From a checkpoint of a small rotation predictor.
Model: 3.36M parameters, norm batchnorm, depths [3, 3, 3], widths [192, 384, 768].
Training: 11100 steps, batches of 256.
Rows from block 6, named by matrix and row number. Each number is 50 + 10 x the weight over the matrix's rms, rounded and kept within 0 to 99. All counts start at 0.
# fc1: squeeze-excite reduce (model.blocks.6.se.fc1.weight, 96x768), inputs 154-230
fc1.4:42 75 58 42 59 41 51 45 43 50 34 37 49 61 52 43 51 49 49 49 39 53 38 54 51 66 60 51 37 34 50 32 54 43 39 46 40 34 56 41 48 71 54 50 48 44 38 52 54 52 33 65 33 58 50 51 42 48 49 33 43 47 58 44 49 56 48 53 53 42 37 49 38 36 58 35 51
fc1.5:29 42 41 42 54 67 67 54 50 31 59 58 44 54 65 32 46 44 46 61 54 40 46 66 68 44 69 50 64 27 46 49 37 46 64 22 65 60 60 93 41 34 52 52 52 44 70 55 58 51 62 65 62 53 46 55 43 54 59 75 36 19 52 41 44 52 68 40 35 39 37 52 64 38 62 50 40
fc1.6:47 58 34 56 55 39 44 48 46 68 31 56 53 54 75 41 49 68 62 60 48 73 43 45 23 36 55 57 55 49 53 57 55 57 58 55 34 63 40 46 59 53 42 35 52 46 62 50 61 40 60 43 59 38 53 59 36 33 49 44 55 64 46 61 40 51 51 52 59 48 46 41 63 41 43 63 39
fc1.7:67 50 61 41 39 60 46 51 43 54 51 59 52 41 29 45 59 54 53 62 57 58 51 51 45 46 67 34 79 54 52 45 46 44 46 46 58 51 42 56 55 66 44 47 44 65 56 69 29 60 62 31 41 47 55 63 50 49 55 59 63 44 49 60 49 62 74 46 29 48 59 32 54 45 51 57 30
fc1.8:48 43 44 83 58 51 38 33 47 45 59 42 56 48 43 53 57 39 39 53 43 46 23 20 52 72 64 71 33 31 28 31 80 69 53 46 50 43 69 55 35 44 46 51 34 26 70 49 53 57 40 51 46 38 42 40 34 30 38 52 39 39 59 28 52 49 47 40 43 42 29 73 40 31 65 49 60
fc1.9:44 47 54 61 65 62 41 42 41 29 41 71 63 44 49 58 44 67 56 58 44 57 46 51 61 57 45 35 43 58 50 51 40 52 60 39 58 53 56 56 32 49 45 36 53 76 57 39 58 69 60 46 41 51 43 63 43 59 44 56 48 41 55 49 54 45 50 52 59 55 38 41 60 51 37 50 46
fc1.10:57 44 57 58 50 57 59 44 58 45 70 40 34 51 56 33 43 61 62 61 43 62 57 41 49 51 45 60 60 48 56 61 43 60 44 47 61 47 42 50 37 68 39 58 60 38 52 54 47 45 54 45 58 62 45 43 42 38 50 80 66 52 44 53 67 51 45 55 47 57 42 50 45 54 49 56 43
fc1.11:47 50 46 57 37 53 44 50 56 42 49 47 51 33 52 32 53 21 59 45 47 30 57 52 49 46 48 46 63 31 40 40 58 48 47 63 62 37 48 51 37 14 48 38 40 43 56 47 49 31 34 61 49 45 43 37 42 49 47 52 53 53 47 53 47 48 51 50 40 39 43 43 60 55 49 61 48
fc1.12:46 35 35 34 48 54 34 62 51 50 54 27 36 60 57 44 58 34 44 51 42 49 39 52 50 37 68 34 52 45 35 46 44 54 44 53 45 50 54 47 41 55 47 36 29 30 58 65 46 55 65 42 52 43 65 54 48 47 58 32 56 48 60 55 54 36 58 42 64 34 40 58 67 53 63 54 47
fc1.13:35 63 42 43 58 41 57 42 54 56 42 39 29 64 52 36 52 59 42 51 44 65 24 49 30 45 57 39 52 45 53 39 67 55 45 56 77 50 45 54 51 64 34 60 46 46 52 43 54 45 50 51 41 55 53 56 48 32 55 34 55 64 56 44 37 69 43 52 54 37 38 51 51 36 66 46 51
fc1.14:39 56 42 43 63 53 39 54 54 54 52 50 42 54 58 33 67 64 56 53 32 48 35 58 44 42 62 41 28 44 58 36 58 36 57 37 58 37 40 52 63 44 42 23 40 66 46 63 38 48 45 50 42 39 70 44 42 47 44 36 53 43 43 46 27 46 57 53 60 46 35 43 57 44 46 36 46
fc1.15:47 63 32 50 49 67 35 57 58 45 60 63 42 47 53 54 57 43 65 39 53 57 69 84 39 44 51 40 46 31 56 62 57 41 51 63 49 35 56 50 41 47 40 31 34 42 65 54 60 41 42 68 49 77 56 45 61 42 42 59 62 33 45 41 35 56 50 52 38 50 42 55 44 47 25 36 36
fc1.16:49 50 53 45 48 55 50 52 54 51 52 48 57 52 51 46 55 50 51 45 50 54 50 51 49 49 54 42 48 47 52 58 45 48 44 53 54 51 55 52 51 45 46 53 51 50 48 54 49 50 50 47 50 55 50 53 52 50 58 48 51 41 44 51 53 50 49 49 51 49 49 49 53 56 50 54 53
fc1.17:41 45 50 41 65 39 66 67 49 46 60 64 54 53 52 49 36 54 50 65 49 54 41 46 56 62 48 60 51 50 59 36 47 54 52 51 49 52 59 33 50 24 35 47 57 61 60 59 55 32 37 38 49 43 38 50 50 47 53 40 62 68 59 67 42 63 47 57 38 41 30 41 29 66 40 37 33
fc1.18:50 65 54 42 60 43 48 49 68 47 51 56 48 36 39 56 64 52 68 47 63 57 45 55 27 58 62 71 46 53 40 28 39 58 59 57 52 46 67 48 43 58 44 68 62 44 40 51 49 31 41 67 44 50 68 34 63 26 39 45 61 58 57 60 45 48 46 59 31 48 50 56 46 26 63 52 68
fc1.19:51 49 50 59 50 63 55 55 42 37 50 55 34 35 41 59 54 36 38 45 61 56 54 55 64 54 48 48 52 39 43 41 34 59 36 29 39 29 61 50 52 58 41 51 53 59 58 68 64 47 51 48 25 47 37 53 42 47 30 65 61 33 33 29 46 49 57 53 56 42 39 60 25 53 57 53 57
fc1.20:36 57 44 49 45 36 46 53 43 29 57 44 43 43 62 55 49 65 54 56 64 40 54 51 53 69 47 45 60 60 50 43 54 42 56 49 55 64 55 58 55 43 39 44 47 58 65 55 33 49 39 48 38 45 53 54 40 58 44 63 54 46 46 46 51 46 58 70 62 47 48 37 58 54 41 44 41
fc1.21:44 43 41 75 42 43 46 60 48 49 52 55 49 37 38 31 46 53 68 41 41 43 32 50 52 46 58 45 54 81 55 48 58 63 53 51 53 47 40 53 42 46 52 32 51 50 53 57 40 40 49 57 50 37 58 44 50 44 61 36 63 57 53 48 41 64 54 51 65 39 64 54 48 42 55 48 38
fc1.22:45 47 56 51 51 45 40 50 53 47 69 36 63 47 58 52 55 46 59 63 53 53 48 54 64 62 47 53 65 64 50 49 53 60 54 55 36 61 50 42 43 51 48 50 34 62 54 51 55 39 65 53 40 55 51 54 37 47 61 54 67 36 60 67 61 62 47 57 47 51 56 50 38 36 51 36 58
fc1.23:51 59 56 46 45 52 58 48 48 49 57 46 46 55 46 52 48 44 62 51 59 50 46 52 57 48 42 49 56 54 55 52 47 51 48 61 50 46 56 49 62 55 44 68 52 52 50 46 49 52 44 56 55 46 51 45 62 57 54 52 56 41 55 55 56 53 47 51 45 52 56 48 60 60 53 48 57
fc1.24:54 49 55 46 55 61 61 63 53 48 75 50 58 49 47 66 22 47 59 34 62 57 27 38 70 49 46 54 52 72 40 52 63 54 53 22 44 55 67 56 37 48 61 30 45 56 52 74 52 38 62 75 52 28 35 35 62 53 40 51 56 61 78 44 51 53 57 58 46 45 43 44 37 28 66 55 42
fc1.25:33 52 42 52 64 47 61 39 56 38 58 46 55 52 48 55 37 50 34 35 60 57 44 40 54 45 64 57 50 46 59 28 51 45 41 56 74 36 60 55 41 49 36 61 47 55 55 64 75 67 30 42 30 55 45 54 45 61 42 82 41 36 51 40 42 21 40 46 69 44 59 66 45 54 49 56 46
fc1.26:52 36 52 52 62 43 59 55 57 31 54 53 67 63 39 45 49 47 42 54 47 48 53 62 39 46 59 44 47 64 42 75 48 48 70 48 36 44 35 32 46 75 56 51 43 52 58 44 53 60 37 57 57 42 60 41 58 47 51 44 51 71 43 42 49 43 50 48 53 63 35 56 55 57 42 20 49
fc1.27:46 51 58 52 59 49 52 63 48 50 41 35 41 35 75 53 48 53 43 43 43 40 56 32 53 47 35 50 45 35 46 43 59 50 33 49 55 49 54 36 40 55 59 62 41 42 60 49 42 39 56 43 43 66 11 61 48 60 43 53 46 54 53 69 56 55 47 58 62 52 43 49 26 55 46 58 45
fc1.28:45 77 38 42 55 53 51 62 65 60 53 30 47 50 62 41 52 56 68 47 41 67 30 37 39 33 58 50 58 49 47 45 43 26 53 42 65 60 68 44 33 61 45 75 34 38 39 41 55 45 44 50 55 54 48 60 54 42 53 49 54 54 41 43 53 69 53 50 51 52 52 73 37 48 39 52 56
fc1.29:54 43 44 58 45 51 46 42 44 53 56 37 71 46 62 35 41 69 53 52 30 51 55 51 49 42 49 33 48 47 63 54 56 61 51 41 48 74 41 36 43 51 49 41 43 39 61 56 40 43 59 40 63 57 43 51 43 61 50 62 55 49 41 54 46 54 48 47 68 44 71 61 65 54 65 52 32
fc1.30:47 57 55 43 46 45 55 45 47 60 47 54 52 54 49 44 46 51 41 46 50 40 46 50 43 59 43 52 40 51 43 42 53 57 49 48 55 32 55 53 53 45 50 47 49 48 42 47 48 43 41 57 37 48 55 42 40 44 60 62 44 55 52 70 57 51 32 54 58 49 45 37 53 49 47 37 65
fc1.31:30 48 33 60 56 37 58 48 40 54 54 50 40 52 40 55 31 62 50 27 34 65 35 52 55 50 50 66 58 27 42 55 73 30 66 49 58 60 43 51 44 43 38 48 37 24 60 41 58 32 37 53 57 35 63 39 47 48 39 45 48 64 30 43 38 54 42 50 37 46 47 23 65 48 41 45 43
fc1.32:47 52 50 56 56 48 49 59 45 40 50 64 42 67 75 57 42 47 40 52 53 30 55 44 69 54 46 37 56 47 47 67 57 39 74 56 59 55 68 58 52 51 44 38 42 37 50 50 47 59 53 58 52 45 55 51 52 50 61 59 31 48 56 53 72 44 53 41 53 37 49 43 30 42 60 47 53
fc1.33:18 56 36 51 60 34 43 50 59 25 54 47 42 62 38 50 28 30 54 54 57 52 46 68 68 49 63 87 64 30 47 61 45 51 50 58 55 61 47 41 64 45 63 34 36 36 48 43 61 41 56 40 48 33 51 41 58 14 43 38 36 48 34 33 32 54 54 46 42 55 47 68 50 36 54 49 42
fc1.34:55 59 37 46 56 50 38 57 36 63 55 41 50 64 63 54 38 40 60 58 46 62 47 55 48 59 50 37 53 46 46 49 50 52 48 49 49 45 43 35 40 49 54 36 40 53 49 43 61 55 61 41 58 56 49 63 55 56 50 52 42 47 53 62 61 42 32 39 71 61 40 67 46 58 29 58 62
fc1.35:73 54 60 39 52 45 54 50 51 63 46 37 38 46 69 50 64 49 48 50 45 45 43 65 43 39 44 45 45 29 40 60 36 56 47 52 72 65 52 64 60 63 30 46 58 52 43 63 29 58 54 33 68 68 63 64 48 60 61 30 56 49 47 57 37 49 41 55 44 47 44 47 40 34 49 59 55
fc1.36:27 64 61 60 76 45 62 39 52 38 45 43 19 45 19 47 47 70 38 37 43 67 30 60 42 53 59 36 46 70 44 62 51 56 43 28 48 50 53 47 39 41 44 37 47 49 45 55 64 56 65 51 51 25 57 46 68 17 52 64 34 35 56 20 61 62 55 46 44 55 53 74 52 35 45 38 50
fc1.37:62 42 49 66 37 48 50 45 49 55 44 50 39 40 61 45 48 56 45 58 32 54 42 59 50 45 57 40 51 62 49 59 53 53 46 57 59 52 39 52 51 54 66 53 58 56 60 47 54 54 44 52 58 43 35 53 45 58 29 50 40 52 57 57 55 41 46 49 53 51 65 37 48 50 60 56 55
fc1.38:56 53 46 42 49 66 51 44 42 45 47 53 73 43 37 45 53 63 59 61 57 50 34 54 50 61 63 42 59 52 44 56 39 53 46 28 49 48 37 55 58 48 54 42 59 53 38 42 30 69 60 45 36 62 39 53 49 27 46 36 45 59 66 48 66 56 59 45 59 46 54 43 46 48 59 63 60
fc1.39:47 56 52 49 52 50 55 50 49 52 46 47 45 50 51 51 54 50 41 48 52 42 48 57 49 42 50 55 48 49 51 52 48 45 52 51 51 52 49 48 52 54 47 44 56 54 48 52 51 46 48 51 51 45 51 53 53 51 46 48 51 52 54 50 52 49 52 47 50 52 53 50 47 50 51 51 51
fc1.40:34 50 32 41 35 48 50 50 49 54 45 59 59 55 54 37 56 35 45 58 50 54 53 51 53 47 44 56 68 52 53 55 53 29 35 58 55 41 29 50 55 45 38 35 46 61 51 56 55 50 57 61 38 31 55 55 53 45 48 45 35 64 56 34 49 58 45 53 42 50 60 31 46 42 50 50 35
fc1.41:53 46 53 59 62 40 56 48 52 55 63 55 45 48 35 64 58 59 46 45 45 34 50 65 50 30 35 52 56 51 62 54 51 57 54 40 51 74 66 50 45 36 40 64 38 44 63 56 63 42 27 45 46 52 44 37 48 62 48 69 50 46 43 53 38 45 68 43 38 56 53 60 52 31 43 54 33
fc1.42:35 72 64 52 69 33 59 48 72 23 47 38 36 58 50 66 37 48 45 65 48 48 37 34 56 40 71 52 31 25 44 48 40 47 31 37 59 30 71 58 55 52 52 45 52 55 57 33 44 56 66 35 50 45 33 61 44 30 83 65 40 34 59 31 58 33 59 62 42 39 25 73 49 65 61 58 60
fc1.43:39 73 45 63 43 51 35 54 65 54 62 48 54 68 47 27 39 66 62 56 47 49 54 46 46 47 54 30 56 55 44 50 46 50 62 74 46 54 45 28 49 54 50 49 42 62 37 42 59 38 36 42 61 57 66 48 49 42 71 61 54 46 50 37 49 48 54 47 54 63 42 62 48 50 54 41 45
fc1.44:44 54 55 55 47 46 53 50 55 47 51 50 47 47 44 45 39 58 44 50 47 49 46 57 44 58 48 53 44 48 53 52 53 57 48 51 45 52 47 50 44 63 41 44 47 40 55 48 46 49 38 58 48 44 42 52 54 54 61 44 47 42 52 48 46 50 50 48 54 59 52 42 51 52 47 50 64
fc1.45:45 52 56 55 67 44 56 45 64 22 51 55 52 43 64 58 35 49 47 50 66 63 29 39 52 54 55 51 29 47 53 47 32 34 51 49 40 54 39 56 44 52 52 27 53 48 59 47 50 47 51 64 61 53 45 54 43 41 50 52 46 53 58 56 56 46 41 49 36 36 31 61 51 45 63 43 58
fc1.46:46 35 42 30 52 50 38 69 64 37 61 52 45 42 34 44 43 51 51 45 41 41 59 56 58 53 49 43 58 35 62 52 51 45 49 65 57 47 50 35 62 50 49 37 53 49 58 47 26 55 48 48 56 51 53 40 50 49 46 64 42 31 43 65 40 41 57 53 45 48 45 37 41 51 51 55 35
fc1.47:54 37 40 39 46 57 46 60 47 46 31 41 35 54 40 56 64 44 58 58 45 37 48 59 61 43 59 52 51 48 44 69 56 57 23 58 46 52 53 54 55 47 29 73 54 43 53 46 58 61 47 46 53 28 50 55 33 50 36 45 57 41 44 51 42 62 41 52 41 43 42 55 53 40 46 41 50
fc1.48:61 55 33 37 49 46 38 59 50 52 38 58 48 34 39 42 63 51 57 76 60 48 37 53 62 50 58 35 56 55 36 36 55 57 35 57 32 38 46 31 47 51 42 64 47 43 43 36 66 47 50 60 49 52 52 53 43 55 54 60 60 47 39 50 48 59 61 50 46 55 45 53 44 50 41 58 47
fc1.49:43 67 50 60 49 48 60 34 50 69 56 45 38 50 50 53 49 44 52 58 43 35 31 45 55 34 51 35 53 45 41 50 46 36 60 57 53 32 61 51 53 49 40 51 43 43 45 50 51 50 46 66 50 61 48 64 44 46 52 64 53 58 63 63 43 45 61 51 48 44 41 52 38 43 35 66 61
fc1.50:54 59 31 45 56 40 45 51 40 59 46 44 51 42 48 43 52 55 42 53 43 52 41 58 47 44 58 53 52 54 55 49 59 54 16 47 62 62 31 31 43 47 44 33 39 45 57 56 47 66 51 62 36 62 48 38 39 55 29 30 50 66 53 53 46 42 53 57 46 55 41 52 45 43 50 60 54
fc1.51:43 52 57 52 66 42 59 31 45 36 47 38 56 24 36 47 31 74 59 34 41 44 51 44 35 55 48 48 39 49 52 52 52 47 51 44 45 43 64 51 37 69 53 46 63 54 48 48 36 57 45 48 59 44 35 57 50 39 43 39 50 30 59 47 46 38 49 56 64 37 57 57 63 48 64 58 34
fc1.52:61 45 53 51 37 40 40 50 52 70 54 46 59 57 62 53 56 46 46 43 60 64 55 44 47 64 54 38 57 48 63 42 45 40 58 64 57 39 54 53 51 74 67 53 48 28 56 52 61 46 53 61 29 49 54 50 49 36 34 43 48 49 50 36 45 55 51 47 66 56 61 50 37 48 38 40 44
fc1.53:47 46 21 47 57 58 49 57 53 63 35 39 54 55 58 37 57 57 57 42 39 42 46 48 50 54 43 41 38 46 42 32 44 41 43 66 56 29 62 38 45 55 63 36 43 47 37 51 35 66 70 58 43 37 34 56 30 58 42 45 52 72 70 46 53 48 45 57 50 40 77 43 45 20 47 49 45
fc1.54:61 43 45 65 38 79 37 45 56 54 49 62 43 39 35 50 54 38 55 63 64 37 51 52 62 51 47 24 64 73 37 34 52 62 41 90 27 52 47 33 56 57 45 46 44 50 48 56 70 53 39 40 52 49 40 67 37 49 36 70 74 50 57 49 55 78 65 54 45 41 60 40 35 34 37 36 58
fc1.55:41 61 51 49 55 42 54 35 37 47 48 51 42 46 40 52 45 45 46 40 63 58 41 55 64 45 61 48 43 52 47 63 39 32 50 29 69 46 59 71 44 57 46 40 39 51 64 41 60 44 48 52 44 49 49 43 45 72 61 61 60 37 51 64 52 53 63 56 56 53 62 48 51 52 48 44 29
fc1.56:64 68 70 60 70 55 55 36 60 39 43 29 43 36 53 52 60 59 42 44 55 49 29 55 52 42 56 28 44 66 44 42 45 65 39 52 60 65 43 65 54 56 18 25 16 47 75 54 33 60 45 32 47 53 28 61 48 44 77 75 59 51 55 66 48 57 70 59 54 27 39 52 43 50 80 53 55
fc1.57:43 63 46 43 50 46 51 45 54 53 52 52 40 38 72 54 54 47 47 57 53 62 50 65 53 34 57 44 46 44 51 63 54 58 37 42 52 50 56 36 52 49 38 41 55 56 50 40 43 32 57 39 47 34 43 43 58 46 57 47 50 59 44 38 60 54 31 47 41 61 47 50 64 33 45 52 45
fc1.58:37 49 47 46 57 58 57 54 32 57 41 54 57 42 50 64 39 24 37 64 46 44 41 34 67 45 48 37 58 54 55 56 67 37 37 53 39 60 39 52 64 48 47 80 52 55 43 31 57 55 46 63 50 56 67 65 37 55 29 68 51 54 48 40 64 52 50 57 40 61 58 39 39 40 60 47 50
fc1.59:46 55 52 66 46 51 26 51 54 55 44 49 31 41 48 27 42 50 42 68 48 57 43 43 51 52 50 57 42 54 63 58 45 60 42 54 49 68 40 26 55 49 48 67 62 57 54 42 34 37 30 44 77 45 63 43 44 40 32 52 49 59 56 36 45 41 60 60 52 59 33 52 57 45 52 55 43
fc1.60:60 50 44 43 57 52 55 42 43 50 46 54 59 46 62 48 40 54 46 64 60 55 48 58 67 52 67 29 64 65 56 50 54 33 56 51 30 59 66 60 46 58 39 43 49 58 31 38 48 57 44 59 58 53 52 52 51 54 55 59 61 45 47 46 62 72 43 48 48 50 54 41 51 57 58 56 52
fc1.61:57 45 55 67 58 48 62 49 64 44 65 55 60 61 45 72 55 41 66 54 65 66 28 54 67 61 53 68 57 57 38 54 52 49 51 51 42 64 50 42 39 46 39 49 54 50 68 62 57 44 58 45 52 52 70 47 51 51 38 61 38 48 41 37 53 44 41 48 42 58 31 52 32 50 50 50 65
fc1.62:46 56 50 38 66 50 58 61 41 34 53 55 63 58 50 52 44 44 62 48 48 32 56 37 57 50 46 57 34 36 35 33 58 36 47 45 46 68 53 56 46 74 48 49 40 40 48 62 50 35 37 63 58 58 51 44 44 48 39 27 54 34 46 67 36 42 55 59 41 37 40 40 44 64 50 45 40
fc1.63:33 45 43 47 69 43 56 40 61 45 53 49 43 56 43 52 40 51 33 54 50 47 50 45 42 51 62 44 32 31 45 56 57 52 44 56 41 57 43 38 45 36 34 20 35 54 66 41 59 52 51 80 49 49 54 59 46 34 45 58 47 36 48 20 57 45 29 47 58 46 29 45 49 40 63 52 59
fc1.64:52 56 57 60 53 63 40 43 53 39 64 57 48 35 66 38 64 63 53 57 42 48 64 61 53 44 51 50 48 57 40 46 59 52 48 70 39 64 49 50 46 34 22 52 57 43 48 52 43 57 50 56 38 48 52 44 54 52 57 64 48 51 42 47 60 48 36 54 54 52 46 50 48 52 46 42 49
fc1.65:55 48 47 32 61 48 55 59 55 35 38 57 52 43 69 66 55 42 52 53 56 41 48 49 64 50 49 61 45 45 42 40 52 72 50 65 46 60 51 36 34 69 60 49 54 34 53 51 58 43 44 65 51 53 36 48 42 40 54 64 51 53 38 58 50 60 41 50 52 65 50 34 36 68 70 49 55
fc1.66:34 37 49 41 66 54 53 53 46 49 40 52 40 52 36 53 39 50 42 44 47 45 51 47 34 62 50 49 54 61 40 53 53 58 40 41 52 47 59 39 54 53 39 43 52 57 34 48 61 52 45 45 58 58 33 42 41 52 48 69 38 53 45 60 43 61 61 49 57 56 59 45 61 56 51 52 51
fc1.67:42 69 45 53 45 38 63 47 65 24 46 42 39 49 53 33 53 44 57 60 35 53 29 46 50 26 64 53 41 38 40 33 54 65 43 42 47 38 54 69 57 37 65 47 49 44 49 56 43 41 47 52 54 56 33 30 46 48 34 40 32 34 57 20 44 46 41 60 35 58 31 48 29 44 49 78 58
fc1.68:60 60 49 48 57 40 61 51 54 62 42 46 57 52 60 56 51 40 52 45 35 54 37 45 29 46 51 44 37 37 52 52 30 42 44 46 55 47 43 41 53 46 32 26 42 53 37 39 45 58 64 66 46 38 55 66 43 31 59 46 34 67 50 55 39 70 46 51 43 45 56 54 56 53 50 50 60
fc1.69:27 52 45 60 31 43 38 56 39 54 39 52 37 57 33 46 42 57 40 54 27 52 43 51 68 51 50 52 47 47 44 63 77 37 40 56 43 46 27 44 69 38 43 27 58 39 62 51 51 40 61 43 41 42 54 42 56 48 24 45 48 41 52 39 35 37 55 52 70 60 49 43 60 59 50 46 42
fc1.70:69 50 53 35 47 57 52 57 56 58 44 47 40 41 72 42 60 52 50 52 54 62 52 61 47 41 41 58 34 31 46 45 59 63 53 48 70 41 51 83 34 62 77 72 76 29 37 63 50 60 42 43 64 88 84 41 43 58 37 45 57 36 39 51 32 45 38 38 54 46 54 66 54 43 47 59 61
fc1.71:51 56 57 51 46 59 51 46 50 62 37 36 42 58 54 56 62 50 66 55 50 52 54 44 56 39 50 33 76 39 36 37 52 40 44 57 56 45 44 69 43 64 45 47 43 66 54 39 54 62 55 49 43 61 54 57 47 39 43 62 60 57 47 71 51 51 58 65 52 28 20 37 33 38 38 58 45
fc1.72:50 50 50 53 46 48 30 67 39 52 31 57 31 38 58 59 65 54 53 51 44 33 65 65 56 53 36 37 58 52 45 45 48 41 35 70 39 54 41 40 46 49 46 37 64 55 23 58 62 43 40 56 59 56 65 45 41 58 53 65 49 19 49 31 48 49 30 44 52 74 76 58 41 47 52 49 29
fc1.73:45 59 39 39 45 40 50 51 51 30 51 67 58 46 53 43 45 53 59 43 51 45 54 41 41 44 44 56 57 43 51 42 48 61 43 38 48 55 28 38 49 26 57 35 33 51 53 45 57 49 50 54 50 54 55 57 33 35 51 35 44 58 48 57 54 56 50 44 43 51 57 46 50 52 63 55 36
fc1.74:56 44 39 53 47 45 47 50 40 54 48 34 35 47 56 68 51 40 32 55 36 57 61 34 54 57 41 41 42 54 67 49 48 46 26 50 34 54 55 32 53 49 58 37 56 47 48 42 43 42 44 52 60 46 43 56 46 48 35 68 34 34 35 58 57 43 50 54 52 62 52 64 74 34 46 51 61
fc1.75:64 55 47 60 49 52 47 53 29 47 81 49 63 58 53 42 46 47 58 66 39 40 64 56 37 43 35 41 49 55 65 56 39 45 41 61 54 64 61 55 43 59 52 59 76 59 50 38 60 55 46 57 49 51 44 47 47 43 39 44 62 55 58 39 44 41 39 54 49 57 20 43 60 48 55 58 52
fc1.76:40 61 41 43 51 51 51 48 65 54 49 32 64 54 41 60 53 66 56 54 57 34 38 61 48 49 47 44 44 46 49 48 47 31 51 58 66 50 62 49 50 58 46 32 43 34 49 54 49 47 50 45 39 49 50 59 43 53 52 56 47 63 56 51 55 51 52 54 62 47 52 54 49 39 50 53 59
fc1.77:37 49 39 67 57 58 47 57 53 49 46 51 45 44 45 24 39 48 44 45 52 49 43 51 41 45 44 41 27 43 47 53 43 42 39 49 48 54 45 44 60 70 31 49 34 48 47 46 39 64 55 44 50 51 37 50 43 45 59 53 51 57 57 56 37 62 59 59 67 38 58 45 55 62 54 52 39
fc1.78:55 56 59 70 53 39 59 51 46 42 57 47 54 50 36 63 63 42 63 40 69 45 56 29 51 48 55 68 53 50 50 47 68 51 54 53 75 60 69 50 43 53 56 76 50 29 52 58 44 41 26 35 58 42 56 29 70 40 47 48 54 48 59 43 30 43 72 43 55 39 48 54 26 63 52 46 51
fc1.79:67 44 49 51 38 57 48 35 52 63 35 34 40 45 58 44 57 35 47 56 53 57 59 63 65 60 63 45 67 43 44 44 37 45 47 72 52 80 34 63 59 87 36 56 50 62 50 65 31 49 54 35 47 44 45 50 42 44 57 73 58 45 37 66 68 70 56 53 47 54 50 54 46 19 57 42 51
fc1.80:55 63 48 52 38 38 51 38 42 49 48 45 53 38 53 39 79 68 49 61 57 69 44 45 49 52 46 40 33 61 49 58 60 56 54 39 60 58 49 52 55 47 37 37 55 48 41 37 35 55 42 51 45 47 59 40 41 60 61 45 38 52 47 54 62 45 53 55 45 46 54 59 51 36 63 43 62
fc1.81:61 68 47 49 61 50 58 39 49 56 36 40 59 49 81 43 30 59 41 52 34 52 37 47 57 34 49 44 41 47 48 51 25 42 44 39 30 68 45 67 33 57 40 43 48 25 54 56 51 43 60 55 60 64 62 67 42 44 43 60 45 47 39 49 53 33 50 56 32 49 58 67 54 41 68 48 43
fc1.82:44 39 60 43 36 55 55 60 52 48 37 24 40 27 49 29 43 43 51 56 33 44 66 75 42 61 74 28 69 33 53 39 29 39 41 66 68 61 53 56 66 45 24 31 44 33 72 62 47 76 74 27 38 45 39 49 45 62 48 54 59 70 42 57 44 67 78 51 58 23 68 51 55 39 41 47 49
fc1.83:61 39 56 29 49 42 57 37 34 46 33 43 62 50 52 70 59 44 68 41 42 58 53 23 56 78 58 47 65 39 52 48 49 66 53 46 41 51 53 56 59 55 55 47 48 44 55 41 45 38 54 73 52 42 52 46 49 38 52 30 42 49 41 58 55 60 54 52 43 52 48 48 57 24 74 59 62
fc1.84:44 39 48 69 56 33 57 63 33 43 44 42 44 42 36 47 55 35 65 38 44 35 47 52 52 54 60 65 45 38 48 34 65 42 64 74 59 48 48 48 45 33 49 69 35 36 50 58 53 42 37 62 49 37 51 53 42 44 54 46 46 52 41 38 27 27 54 43 54 42 47 50 43 40 57 47 42
fc1.85:55 53 44 51 42 65 53 48 40 62 65 47 44 36 68 44 58 72 56 60 50 48 45 64 47 44 32 34 42 23 43 59 40 35 35 34 66 59 38 65 45 51 41 61 61 27 56 58 34 37 51 45 46 58 63 50 40 67 43 54 61 74 61 44 60 51 51 42 34 34 61 45 55 43 42 57 38
fc1.86:48 52 64 40 44 58 57 56 60 55 47 55 34 54 55 34 49 55 55 60 48 47 49 63 43 40 54 30 59 40 37 62 43 49 53 44 37 69 39 55 62 54 37 39 54 48 63 55 46 56 47 53 48 56 45 58 33 40 75 60 43 45 53 42 48 48 55 60 63 41 50 40 49 56 60 54 38
fc1.87:34 28 51 31 50 50 56 65 49 49 54 42 58 52 33 56 47 55 45 36 48 62 58 69 45 30 39 56 57 64 31 43 53 56 58 42 54 68 51 57 49 46 55 53 44 53 69 49 52 57 48 52 52 37 52 49 54 51 54 51 44 57 37 54 40 54 75 49 50 50 48 41 55 65 54 58 54
fc1.88:56 52 63 57 50 62 43 52 47 53 43 52 46 55 58 46 51 41 63 48 43 42 45 63 41 42 51 52 47 54 50 51 42 41 49 51 47 49 42 64 46 65 53 49 58 60 54 49 45 56 35 45 70 59 45 53 53 41 49 60 44 50 54 48 38 64 58 54 47 50 36 56 49 53 54 48 38
fc1.89:51 55 53 53 50 51 48 52 36 60 40 50 69 54 45 63 38 47 57 54 66 59 61 55 63 44 47 42 32 51 58 42 40 36 46 46 56 30 61 55 36 73 37 38 55 56 54 42 55 62 53 48 47 41 54 66 56 49 58 39 44 70 56 34 44 38 58 56 57 39 37 40 47 61 43 53 58
fc1.90:49 50 46 55 49 51 63 48 28 50 49 57 44 42 43 60 53 49 45 79 62 47 39 29 61 51 57 31 63 64 43 49 44 58 39 56 40 78 48 50 49 55 43 48 37 56 52 41 75 44 54 44 28 71 49 53 38 41 55 68 45 55 68 47 60 72 53 71 55 56 51 70 44 38 37 34 41
fc1.91:59 53 52 60 51 54 53 42 51 45 52 56 42 56 47 45 50 36 59 47 42 58 47 42 50 46 47 41 54 63 52 54 43 43 57 52 52 58 43 53 48 31 53 46 52 65 52 40 52 41 50 41 65 47 46 46 50 52 55 62 59 49 48 51 60 43 38 52 52 54 37 47 62 46 47 73 51
fc1.92:46 46 57 55 57 63 51 38 59 34 55 46 55 56 58 52 39 46 45 42 65 54 39 48 66 65 65 27 47 62 43 45 46 24 56 42 43 59 62 64 51 60 66 46 43 63 54 65 51 55 53 45 35 35 54 72 54 57 60 69 58 40 56 43 50 29 58 65 59 22 31 50 35 50 61 57 37